A small image classifier, trained from scratch: muon at rate 0.0049, 33.3 epochs.
Rows from block 2 of a small image classifier, named by matrix and row number. Rows with one number belong to one channel. Each number is 500 + 50 x the weight over its row's rms, rounded and kept within 0 to 999. All counts start at 0. Numbers have three digits each. After the name is the row's rms in percent of the matrix's.
After each channel's rows are labels from the 100 images, of 14848, where the channel reaches its highest value: "patch colour" is the nearest of a few named colours to the mean colour under the peak. Only what is clearly more common there than usual is listed. The data: fractals drawn by 1,000 iterated function systems, in grey.
# convs0: first 3x3 conv, stride 2 (model.blocks.2.convs.0.weight, 128x64x3x3, each kernel summed), inputs 0-63
# convs1: second 3x3 conv (model.blocks.2.convs.1.weight, 128x128x3x3, transposed, each kernel summed), outputs 0-127

convs0.53 093:471483513441497463548501473570587539503439470455534431342452589507478473514511554479538578468536556506526508518435468410484465558470446416440532424430477584450454499472475480437468458495465559
convs1.53 080:453459426538461602456580497544526478497523427452517544597581454470564494427515568498485528476533524557487473473623525439390553488487415545604547561464533437607596456479461499480475559483556409507517486420532587485485574513438496456525512591513545528510553479530423540423528566430478505466492549444507594423436454591500480487484532547500492494483573495487479452488510538434525494480544
patch colour: white

convs0.100 124:461504464485590534436464526529379570470499463490470442486420474502485439440514456457529472469417443494512496649463575514548518427531559475499463531543444472469451424494561539573594475548478515
convs1.100 114:523610476565454474560483525489463538413480563522455404531537486502488478458519464543501624513588533468389487552496517537529558527483568488462469475513477465540518589436478536494492460460476526525446437407453440525559507541688478480525551464462555437477471455528515490558522456437546507511560504602484447516362506481577529553421467477495526417583431550445525546518486461534471508559478
patch colour: grey

convs0.61 087:464458473447426433492555567415509490504516508537568457525426455464504518443472537548521458420388468506484476534606588650490507587514490480550499529537546431552553481478534545441534511497450504
convs1.61 090:519510541380520549387548592495493461525511465367484526547545489505419456425504547538417494440503441510439508490533478486473431532518544390544576409582496567464434486470491453433442433534591441480532514526363470421494484480564497481570429487564553498507414444570573479463484494483440505532525492512485498478468461565516539442571507547489522448567408476441535485551539507488507504439539
patch colour: white

convs0.49 107:523534562498509505642565525503424543474493416518452577599412537533494504431527449547517575488477489475494554541450510442569489418482543523465429520518511533409518553567536522618536495467491532
convs1.49 101:510560502496496406537516521560506435461516522434469451513473525468543416435461362504519521510500525478473483509492585446448457506547531477486520387635412511515472491445484525533462483448495448543489409420521457483548444461493465428545555473587443484470529507518515518487464431438560502501520440397415518550387420491460509428438465494515462479513479548508498487488380566531485476657431
patch colour: grey

convs0.76 088:489433550455491498508445451474372557519574467506436426568497525471511446451501500442453469461511539508532488496560518588431362559434491503453503498451539502603444485479499399573505513429498470
convs1.76 103:546462481501554513525609538423514558572503534463553539465473414488490493457412537466520510466528497474457483599550460440428604486509525471553483524443535591526418472527530571459440505563444556564442456502517438503513539524470530483402539562446523468444476544577510474565523521619500547464389555476438469518427602418513460535495587462570489482438506529563414500537576494495415495561470
patch colour: grey

convs0.37 088:488525515507579476492466466423570577488487421416454474481436529523503443481463582584574508539576549462460488441558472557512593555490515465466512436491512556571482497527442586583550496565588547
convs1.37 116:464537491444495577462551504477565488550479565510452482496479419470446534478382500493441551471580509478487414571451407517525530419518482505537530535559409470510452454501425458482498537447407537485512468474565507476518532552489421498398540476507490553460563500501503548532451588479476552467470513462477454498434461385502462451490476551428489564467421573515399510483468545388362419463401
patch colour: grey

convs0.17 119:461432495455498541537430534454426494495493426447608529450563481546434522435525486487580521516443432561514528478502523533481522446503621602472531503442473496475496467403526417570553460466401515
convs1.17 115:557600497552504533521522482429439374537516590453526491553533559463556498429442497554492520506501611415476462476497469463474422560467435517534559367512559458555456440520489457529419481526564449582528485447484498461537544413461496542516435485474474474480456492546536479541503459407543528479526405549422508468448451587516525569393529520505591520568430453496540544453454557574466457535490
patch colour: grey

convs0.104 097:490426503515510567464542486469522543424517397477486408488474488494428502485499536481499525396471573475478459407429465491421564505460408456436486476620514485470544459475424420481611501495524533
convs1.104 100:501479534513449524529571552492485576531472566542595359558520555488512577565490480498496369497527453472555469560484562580426491536403617520479510495515515485581576408611452557463541550512542509541434449448523564460531522494504447505517497500438553552444518625437444509585484472406554477580510467453458514486588471518548516516478538498509466543478501579463480429551457544535493497482473
patch colour: grey

convs0.43 084:429424515544463588537534499479391511476506501469594507536464466404510450490512546478508531599491386434489480440558396384496496478516568525520548554445510447543455548520451461461556482486474493
convs1.43 089:507573441417496521496514516519457451574606564559558461417426453546471453530404552464567465587470469473536452549419480476415540526489455446424463460501567468492463545551619549456467453539483582393594497499463490514551464498566476442404529483501504461443416509525573411527541493549482575526563600422525535542461536510485507508427499458560516496523453457556476534492497465464548574461492
patch colour: grey

convs0.55 109:531491514487546573531534604519511453488512497544493567463467395411529550445552379465515446519552445470481459571510576494425517543565519527511468547441617483495601508569450503480500508434464542
convs1.55 093:501495528372574583493521487530479545528566487484474585562426465520463406407442483450532433472443481462573571470513430375577545435449405427470422386532488453495532546457416446497563486550523534455495536515485388456453493527442469468528501528530545490579432403463512444426511505465499501502497450457460502544453485484443470414383484528554456488491513479557526518478508500439509529485449
patch colour: grey

convs0.98 098:497514511458560526568449583523589540548538479440476436460438479530450526454450431492590503525470527462580448585446584539562470591484442488417450399407510539499500486506449474447480493433490495
convs1.98 081:429476477518509547485564497477535520473612417490476510532568425438496433478457461495508497463483535490489490409613534350394526512559439587562563555506480429514588462468516428448470465490393503463419488425449510454511466415477446480500526597550472461442456458490464488429499490492463522469488477567532491465409486517597389466457516600567454531520481471491503469529487458472500518578553
patch colour: grey

convs0.11 079:600495488528546517498438532491471483426517454537547530521460557524452510477381494387463527568504469533561525403487537442497503449445535420570513532549402525456469465475515463455526627500580543
convs1.11 123:529564488462450435453499428427501484593473609485472488481519454491590488550427435566434465532461531474542525447528584455483429527588511499557564438466490577592527509575455491510435486549505468511502533560460509509517547443484506500531410536486527502376568521483498455493548501499487488423510464512456637511457457536562598460404523479461478533594497476485515522448503572509464666537450
patch colour: grey

convs0.28 103:573511521557479456549483483511602582542482446446477519420557572446505485533382588524457558425506588475507462564504497511402548519455491543502502498576487532468448615509440476456443542542504480
convs1.28 116:484497457430488560509559575570520465546446452408503486539518454440587586445498543531513564540445394559425560491503545532499429528464476507520548584509525513555415488453572519559582547413494508502496554526533585431438467538495471485485503555505559468459495478495485473456465547503624477426457538558488438432434422562438513523558476521382364445444522523488499532546448455499560477428497
patch colour: grey

convs0.56 104:505472574541537533480427536431506599463506551500518610415563433488403497531506562514591504401458478474504541470445498518463639540511492550482449434537521533454506496474544565592493532484482509
convs1.56 091:466541519491506560577536507496490436444538363524430479591585439411523492443475441499485493497438467387408545435509555546537410464504456451534566506440526448433601457556400424515457452502468539561548480467549511421455485436494458524450490530494484410449481519539457508520474548559620558521510444539516502542536453529478392522509500545497535535500516569568391500548496465522488487567463
patch colour: white

convs0.79 102:540447504427494523617434437513431555507536481476466478540517480555523502481473545374446481505476553464537470576478500486406493518469449501418463529444465503486461472444454318452533543532465511
convs1.79 100:537466444527590526486565556493481510584550552530578516507543530495517498459408517486583514543529532498473495577614525413490490531581567574464502504495602528591438488567579517473485481543480413504472554521519518487585497549465533452559626497449448535485400608505433468576514531500466615501469585498458490498469592486588518562587485564573459435541505506517542540558526536485472516500504
patch colour: grey

convs0.111 131:476447548510492572400461484467397461444476492453489489469494476438510491505515475463498455460489469493505516586564508485463456474461569544573538347536378587460457472494471476507469439604465431
convs1.111 105:543522568456545473599452457542478446512548537517468496480461520483495510506570563441479653492451446579447444452457552555482500475453450496512441539407553457450544494497533643452420500559500520466522466464537492564467436475679524498456508495448527474507496485537524563483571512458464469560516544532521512521495510511444516690403508484518543477470402539466527457454538431503508492491523
patch colour: white

convs0.22 105:505554606458484533488449476600497465595509558509472515563511496487576547524546545556545453482523490464534524555529523584576604543617439492501522476461520521615539476567554584539478491535469538
convs1.22 099:435463514420435554545448516531572464473447486458424468523496479461450500482488528522447554472532443579520472517522502592492503496508515496412406511552494483602509417535502497493578502523517583528442593494555468475522519512577472359456490536528547410523505459530478432393610540522514561626504474580523479473550530537521480473562548525396579497492429502533534492508633465517473413540477
patch colour: grey

convs0.30 092:442533485470482510438500490553359441467497472485502509550444441389509545472568472446528496588442516536518458583503474487513458387487530495520546515545612494508458393444562530459508435490433529
convs1.30 095:539495422545485484466460501482461456547454628483492587517458401559485454489536458538489529623448516439611500539468451562496587436435518500482489562498523422446580551489540606448476480450558515448434426451427551478472493480488484468450448535514646435420436477577451460408509468508502526536532548427497557452428551510528519512442498438535488588488498538509486450540517477511492472594515
patch colour: grey

convs0.86 117:447495451534498373504482574489444491506545472455598487435554479499528564402426428422469464566443617513481472509459485484565477452519568493523531567523574490457525434566517478522511506474400496
convs1.86 107:542614510520557518417525517542480464579512578484495529614474516443510458504535519503519388528506524426711517458573511471519476541475447509588551495484610500486508505515549487556499490526562423460508530493418548505463501484456459487485474433582552516436445486500542511381527519451527514458509461420526516401546502532652521468448497548549514506501503431502564560476461474486501434535493
patch colour: grey

convs0.83 091:458399536471536552436427436479423488455510475502436582487507445514469491469518462468576440474466485587469540380418517439466528489521496567521454544445527488406518481543521399524523488415425457
convs1.83 107:448562498494564448538466446399458413490488542468550496541475376534517499511378519466527535469459539524480518637489546451493464458553489479482423441484562489600505493464435573503515497568535499548579560477529400483522606481411536452473535477466510533467478488443509501530497436474584538478574447550526621450499560519458565530433547479495608511538413453502495530484554467570491500566423
patch colour: grey

convs0.8 098:452554544435519537464447452425477461542496484362405420487607466407554468536511544469477520465527550553477474481393506511509477575460424469450522503548521505563496502511559514580423502565524490
convs1.8 096:432436458520492523483491457532545388462454515532521490579484448497507543457573517465442470492436542547528493442582557418476515499449419539483491588500426444484591437518557490456515558372462528471501535461590464572474532548405453573567511495421519559509498496485472503428540586500543461539444447439513440525470548501403476597539548515398545505411525540485539401533523558426504543441493
patch colour: white

convs0.2 109:512505542562453643447433505462468464399472430436521496470485503426564491466441519482487504489506535390466509500455469514428630504484408412519469473502535487488554470544443540471423526495425496
convs1.2 089:395494556567545523508429526532409571481472525535463489640523536475480446467460496482454529445464502487455383444532514523472504480487487506494532526507436472522674440513501476473538568447458551549541437480506495473476447555548509526607464460465500442568480455462447512517463625422624448518464511522498421439605556547478492532565383476526526505451450518502485447524529487426489510459549
patch colour: white

convs0.62 116:455508606555375488497457441450412541505523425536539511486451504479444403474506642391537480494497550472540456416463490449480500472515476468529491493454551520484510570489524399490531478417512514
convs1.62 132:536600529536580516520460548520467471521509481456581514549507469554550481483461544497501430568502443556532519530527576485458479524589516486498459525490573500508515492502508534482482514546512469515472506499480588505489514416479562570498508591426552428521482534553463482506542453551559591521532460372449556493519558443584437609425526540604484572486663684512461536484515515542476502553510
patch colour: grey

convs0.21 101:569519484599558514481497405568542536561482454513549443489472532452512431540466580534622461517574519455555466558569529478467557588469523487563512503390468471518465494467411537474580546514538501
convs1.21 098:483510424470397605470440484478519494469447474418492454449585431482476529470439537524431574498498498506529428540437501584529465482574528545500484562626515466524504492583464454430483478411507535475529457450539478484586479563475460541422437518482508442532514453479483492441480606560436575494458522559612493499461504546544475575577451512560528440508493618569476544513599466413457485480448
patch colour: grey

convs0.94 099:455543617613490583389452511502498436483495462501608491432491575489485480482548508530492505557501580511499454451487518548569499507401524535559595436529580573563470513518547513495518489473437492
convs1.94 103:462562510429445503656506489555534479496481587508430594582460442484644549531549534521433580520459519494527487513474444532540467580501399505537434428483578484519464485586497437511461479560569444430577517529486561453554479523529512444483391652471514474536508421579476472524603524536503493516466515561452534571497563546504459505486527488583540549532530498510513499537543528504513485488533
patch colour: white

convs0.85 080:558477501368513508657437460549492499457476488542472506478454509523440446537508519549539565493474432619515496438551514487495516454545553491436531596476375509474519540522533454502511523412501464
convs1.85 103:521429474517465499413565449501513487529480469450553513510448565498567431410458477530563519537525689529464475509544499479481483504504401448544546478585490490549419470526475469532568422512616412449553579473468583460513534414474445432497540553470426467430525487597491483474488509508439530399463519447460581491381445532512538519436477536465469491474494478525527427435565543532489522502462
patch colour: white

convs0.47 130:531472490412463431448519537472483562525537511594420524477480601563486429508484659519501536471436454518488446592511428516535494506474520559476494462473543462446497536463417436415488468558569502
convs1.47 114:562510560449598471503528543527538536445499441564503575473537559494515498451487503517512631457562494487464518578476470452466437536537488522499518605453561576510459547471503556502513477491455477482467495530482414586482478570480435455583542530516432611526567585444497437432462543578487490526534595576461480514464422460451454627474439586420424411474534521525435502521546465450530445447503
patch colour: grey

convs0.107 114:430500536541570581382423486449508455473529396446376471543516471473513489434480434427453491482513547531492455514491565482499523418560432479588515543519580486544499460512585439544509451499521468
convs1.107 090:547529457454616456596452497504485535551498588476502564492393406520496541579528493465544540528490537498565464489399555484461556463528689421458400546420493430482591476512540536497455475478463528467473483489508502511448566502493504489494531495492548537518525394477444580543442471485609534497533508544554526460510577496474507600493531483404475479531485441448549464501519534522555581488417
patch colour: grey

convs0.91 089:547488596456500521428433489482428432435476485490463477463419452480564503561447431459483437404527489366500509556487409441470531463490418452555547493534521495480569536546461478434452498432450521
convs1.91 087:406567614427514565532466483502531523479473526592418430571460521484501433584453405451472514435453491459472383472495481586468474465542504510477505525437412513536602525450422511462527524449451591480461431503442448482432476466526537506556464516456552462529459446481464478479535560547504488441538549467450445539615529544439403501553468524577528550501455459498463480559495449398461457587521
patch colour: white

convs0.46 107:480512512425476513526469525549582419470519494521523500550423533333530440573452534506477553559603598481409506495452521446531461479529437514462492467460446571495516551465535567504450483558432493
convs1.46 096:464510498542491588418461447543605430480481498484465456476457486505437499490571527447495469532518551486405461463599542310427537432443533608553533556468462487516524410480603472452494487407490522483558471446541525541413489506480533522526479463441486514461584479451510520441482495513559552562576476461458488538467556534453550514447525501459576499424500511464496512522481508467525504327525
patch colour: white

convs0.48 128:500483485492428485464585583493448527482515394476512398476456445535461471524350538476503546533469514452492498510504566531519519414561410491502468418602429436466458554486571447460509484460481470
convs1.48 126:519490527483453462565517559518537522415493537504441479559516538472467521505579513534507378555556442513530517532529576491442474518495553570509481497525504504461467527476570557486518507494485470499496488531475482532469513457533536579498536489530520549384551508505530525531520430512562546521492499465518452511566455498727528478467519512420444397500550755432520454487446466498491528455510
patch colour: grey

convs0.75 100:459495594549550566345492456448455507442548475477443439449480522477495509477593515480504562534559506477525477428430458522492466459483528537446528497618534578557493446460456400538474517447539452
convs1.75 088:545445441462482491643513549513534511442482528563486494534512497536512496509551503576558492495428457456475501500501494564397481499474580530532434554565527418495586460453536497434540568479516518483544530511511623476484453625562544432513506572461507559529590488414549466570580444468530530534553490491457477489443469496446457551488475580561423653450470432538480408539481475523447545554452
patch colour: white

convs0.26 092:510531466471524446506504553503464485575538489571463537411498590493593461444531430485487506600465446548439493548576474601539523564445575515551414589555556492532535407496457526500553466462467502
convs1.26 082:495510523324529499550542501490518591524515504496432486398499499489463488393466470449466609468428490461509489569418424451519493496535453548509597509539487534466462558545490399423507440484525526511445468592481502508525542560536406468561478462579460537474508468570570476333438453528503471443541527534499483522434430452444480497472462470480531551484439448506428459485483532443544450514584
patch colour: grey

convs0.95 117:526392524507435506583531470525470469571492546430469433455511461493552562430532479463478478492507455452490483599521525497417508666508497405557515524454574468524446541563481498434500558563461489
convs1.95 109:421503387517490639392611554609480530523529444431511493560447496466441400424508522495532536501407472617475421464524525461526558545527430455488593450579512544461521566493465427541544509478502464483498471497538467470517542588506459487535517460590555478573429467460561508481518606460452503494553479427500484515528521547486451456532487529521435447479471546522515500481523554379520483530460
patch colour: white

convs0.122 097:499532583469494478466494544442470498413572554605474488537495575401498382467471581457458434463565494461518488419512493552480490498474442518515460453499472500539424557545399460597478494488571544
convs1.122 094:545482463478542400495533523498561505464477500497468577387501526519521554487481522464497514542501478460479401560455439590596566433425522503510476578431469523576438487538492522497475463454457603525565429544555455515435439465500527498376523551391558497474505572478576481464534539557464534516519572447377509556498438369450459542599522441471524488495502518523435532467473540551435474434491
patch colour: white

convs0.32 095:438442517469608529447456552509476401434600504500437480504476522422484516446631428474571463499487453495515490510470488488569519363486483532416488565547478500524531487517541469545559447433511462
convs1.32 097:522472499535533459568483572524547513504528591475445545520466355534557447506492452529541578528490568425493523562474486458486520494526553414493468462520491462469566572556531527489464515509543526509606464476535535493534510512544430460432455409560477496611501493522528480559451387500568521512701561596432485490442494509474538566454468474488513533547405414456540479496522519562580490516551
patch colour: grey

convs0.18 084:480430472532543485439531498561441432486583486511531507557450455476512540545575512372543424438474506502496523570400558526496452446428476467390548493491615502551500512482529495506561484456409545
convs1.18 099:555492471561477497512553618510443534508475544464541560523519462497539455484550438614472523469550549475596431458550474505455522558493595479583576368485498474552505497515545478417451513541579415455498478442450506464471443524463554451497432533570515423495431470551535564556485361478427546557493543471458503500458536553442478532490512501595495559559536454608486438517488525526527509592574
patch colour: grey

convs0.7 122:476487470511557457444546500574457579497543453503550396482416417491454508463425394565554496440477481513507495634540578525439456482503494434538500453491455486466438467462478477473598462512434449
convs1.7 093:463514424449498504487483510485472534430546548510498509555513523560469464477551542569444583579632494436394498526473477485571541522399582468515507451553545490485483547510510475362501514501524483511500456457432441477499549532615475495455512494456603500528433457532526446533540422490532477554503541606473433476402460464512540534413500462410511415514385610447497492505539538473504469494406
patch colour: grey

convs0.67 086:520494482447477509567492492450490622513492440526601585528492528478497468516498519541498470470513469511521389534403478459435422513579476472489416585462564425431478449571489564518565548554579470
convs1.67 097:506518504466519406403535440533500462520555425458544442495521469435448549436375498527476481569509600513422597514467429517538459479557423475567541383566444501527495526490409471514539458540450426449458587512483488510487572456522486454520572515512452555485566496450491488514547439506475492449500446428534573524463419529520517506527475601372435545565523538464477484531496573484484586588442
patch colour: white

convs0.66 086:494582523443521517461511511534477553465518541553395566462317429460463431566485483483473518529507412488477473466414573503481547425479504529480452456485541587497542556510439538500539549480434468
convs1.66 084:537527568489443462506522443460484536392477437563523579412452517556486462581595504528652509469466519435497510509547470479463527461411558548533534539483504515503440518479538485504532471451547516469527566458570402590419492447536518507450490495483462476532536465490581471457466369539472497525530483514507507527450473598424517514446507513369472501439543489498457471391540584441617518425507
patch colour: white

convs0.0 104:496394440457505433485494496426472537457503466443523491426479407565472483514530467439535417441504474613513510505516522628464502514487460514419454511513478452497572405422449412516500517457548572
convs1.0 115:561459561481485572459586556421470539537479523437574442589543553483447548410460512480437401454568488537524463518542429442422421537453506577475561428497508554586449402474425526474427509543539463557469517509413429391521526497516489482508524481481543581409456583525531453611480503460472458534508511509436486490577497556476563505457562520389481465490497517487528396552497514520484482490496
patch colour: grey

convs0.101 104:410465467443541589465593531485411443495519525534484432430507543470528523497448468503426447506492572466472412516507440508465529420523551509477483604647513470464515409499466447459495433529480497
convs1.101 106:533430507539509496562572525512528601544430562532450415524512501468511560552489517446571497562494483460626459526486499525443515522428515502471494458445549499478561583536560543498484460441487444504509492500490508542430483549507439465622509420561536593482468608368483522399518538384562482557516555450455472452505429482504515464524448539514399469444496414423528429572455523437512445494498
patch colour: grey

convs0.121 140:438467589554512481442503549469448529540505510444504416506490443477564429445483521445462481530520593523491477432501551522514458488472450463531465535396548436543412461429641430470486416456450496
convs1.121 124:492530513496465499554467472530463469491498532522507535536476530481512533471490535471486493541545465536736552515446455515480403486586468474509446552482530464456477579523557573501463503537510535523508472516521457513474536460480536498472531487463563549516476451553458606449517441580548487427449530454555485421486544442718502562472500522612527507490558559496493438511526515397592477461455
patch colour: grey

convs0.117 122:525499547586569590415460445474491459433472483509472485496538403487479539519514474525527559465509507506466469567465512401446520446480488539478557529545537569633505608427537480509599546478494411
convs1.117 124:548501446438494460610456494573462494481532540445433481529438506475581506594569507561451533593375397503499536457458468574536508481458578476540439543579522425427534507512577517456505523439478517403443477457487564550455449466464454432481549545464537437454516485522469453493519492408566467517501537568514432486447483528438478636510475472561380552494520486504491462585429470480503479571491
patch colour: white

convs0.34 109:501433444437532542511442551536519435518435402487551519508522475556411544461510558560484558543446475536452517421410530478562490527481473565421491531496404512392422503483510385428470489515489478
convs1.34 090:553436498526482507454471488497547392449529501390520568513559494529481502473453579558519459588486450481519535529615553418406499490554453565539452575537517507531488475471519514554506545522569447492492565520553482594493450500383556528546523515476410477439525542437448447563565457410488480588450485554530529452390526582527524483501531568400515437568556423491573545485507482591468511467500
patch colour: grey

convs0.116 108:474492512497520539395511561423450470447558402481527456542462512599520473534375389417523497522489503503526458573443533544561486542488483521445461514579546517419576524585505460510542473437486474
convs1.116 095:506547654450576504515488529548464478529603535490416462516490504531508528571531499498494514514582498511488558500544559544436493472467570470522465453513488512509530492415431481515522524507420510569470479509444341482551511508588477455533516561616545531417577489441538541471565469453565481496538482565503459525485493499617536544419437582328465459459426524468516456494460470498506448471467
patch colour: grey

convs0.1 105:465502546523561567503389499521464466557495474462436517481542447436391551443492480412437573508523539498506486492462517463388477487440490518484477536399427597544460578482478466496426424465454445
convs1.1 087:455496547477509478527399427548529481412473481496483474548571547535538488495589479487551530522563580519560564465554467528388506480476536580510482578508490448541526422459519492554482538519439488486442586506506524509469381421489520552494475571457562433423445478471452610420465474549537516546473516561563437463550592456521455594457499455555555470458573579537461443538542449420612482475491
patch colour: white

convs0.65 090:521491538562481523473573452529431534441524402415555466546456455445378438486519476497510510528493520499582481413549548581448448416515492542539465442503470537541508488462497431421548513374530510
convs1.65 086:467523459458495499563519514514522571499529621477477514500455413582464498603495534552513432556528638475459457585470552501441515527518575460555457486577547440524539444581555542458440532490552421429585508510416569494498499419427521533514478541486555432486498489555464452616499413530526543549465443465532534482450546510551554488410549496477513524568586591442538458494524521597474528473485
patch colour: grey

convs0.6 089:484431496467482544539445466506480426499561308381501565543499515491520521496491391479480442498564525556542458453486520487546498411510493485582554548547465461445528540501484463450470423447528499
convs1.6 105:540519488449574422579534517472495503531544576498579530605543433571468468468425492585468454590484548470527536563594570447372514558554565441508458499563534576450439509537487577534458505596531449560487555558580427446533580548448521468557489535495563478520467541536517426542530478568573519525579528543549545485473492476539584479461500508486537530517498469467575524494591466520461599465497
patch colour: grey

convs0.38 094:528517528492498451478508544595559546600494500458525569500450524461459465451515626499528522458472500466517408480408444438540506599522462452567510492397512576540492468488484533476570611423473504
convs1.38 069:489444404540550471424505499540575426507500432462526509415539422504484488496473552528542457531551526464393479527548572408429505518526456517564518498487432459476446503545565442461567467432520457447510458493453516433526493501431478500599539620413515502499491440580536455461519475505478575479600577455530587582401543594511434609449491567541501502492561519496471582476492551463539521522543
patch colour: grey

convs0.92 117:516462520444526548511367443438506486556474527510512511472545498494449411481495470481512472446435482426458541540605457476475543495438541615534522584521436463613426527418509472493552410498486468
convs1.92 093:482556458471527429530452539476440536450507427556522501496459513523510502442472600464497617556570553554420508559485526488517399568601502476473416507451579496404456492544534510533534518570470465537434478507510544437498508459508478470466502520477488476520451511538429503443512509559556519441485480696527495416466466486559524577447427473528540477471461407614514540537638483472486450483530
patch colour: grey

convs0.25 076:480442464512476447509428400498472485538612388446415539504612486477426495481454488381466400508511559557477465478456536489498506525539457523500420489514522474492434495491534395487530521525421520
convs1.25 170:603548518518609513433463586523435548522501499473580556529446424567536496497402505557536470544508565518542517545612570397458519555542536471553433484514560493517433551505523533513507540586532433516549531496539515517557520570490629494439498547566533448512480487535512481546537456505504573522506531524484543547492619545545520527486589572536512496579531449583573601529505529547462581576470
patch colour: grey

convs0.15 090:533511591495433435549491485525511517457563470497463515463450458409534542533525437494463509523595538451509553510428561434477513558459511511489546541352424455531468534502569474545391544597456526
convs1.15 094:319477513535428615538485434625534413516463540471459478463408515507568518512460494395508539534493543539513514495523448490556467469453453580399501517482479530582465470492499477572502515456585571530456460441555443469477513488478465489506579472452513403476497600477519499423558537515472511500479501462491497547426541510436582439512590509485512497449492539568426535453452473456483493413404
patch colour: white

convs0.123 082:529505537564555521446439526394472498459608604545542497472521476572477507487583464472560482442500482466539564482444568458522613505513496484505446499431495566432629482495522527471460456574552527
convs1.123 084:483509578372506574549479555459488526533477518463502528509580440439556509443457609497449510463501381488470538525384456541514387464477465532421489496511505409549433489540346467484415510463465587507545477500547455463545424528564456577484440480497544491459450458428518473541539530485545583435494484572453422527449483456566479451508463566484515510468458487476432527502523483503451486581412
patch colour: white

convs0.4 090:512457514467502591638536579489484449476499515521488453502502600459623520407430489457485545534452477507501440546554431498461506562560598498552533513397518548474471460458518476486397513506506491
convs1.4 111:525415484492492488388570517555547535505550452492507540457460545468471512518476512528549444476553527588500444449560501458499503512592399554574615448524555535574490551635516400531439511526521454445543540535509461573503519490445417463546458543541447536466541534546476582437559518467412409486507558454489556434447457501522518387509458531527436479488445444526568507415519546408512523438485
patch colour: white

convs0.54 087:469452469479553501400462514557570482452510548469453541473513555488557461431481619479512488613546454569460490564460483481490494555462477515411545410492496531416470500495562524583385484578481473
convs1.54 105:537450460528445529579516577441558462446525455482499565518476414508531525462561604547433511531470424495525471485539514491492475526464469459492421467625492454445433525497587537556523543506524442485580504469553539520456479551480589563498442491496560474528534388540544436467570528489477477413523456476500491525502474604534522438548551527444531464483526396444519447504549676520590477431424
patch colour: grey

convs0.89 092:488415521541361529485503486485484549491583556481425471452578419471528474509459517441461490435522562564466510495450516513480615465463421541521465474561508474461435474511543397580526523507526396
convs1.89 091:493401467528507471489551454414458565478504589577527437540493416465514496529518511466506503446423556522522425552504530511528462537576587466460514562441532485426551511585487556559487450520507497582498501480517427456481587506477547467458513549429556555377442545502504534565457535470650528452462433515544554547558578500585558441501574441452516464508529538503477444532583527490509587546402
patch colour: grey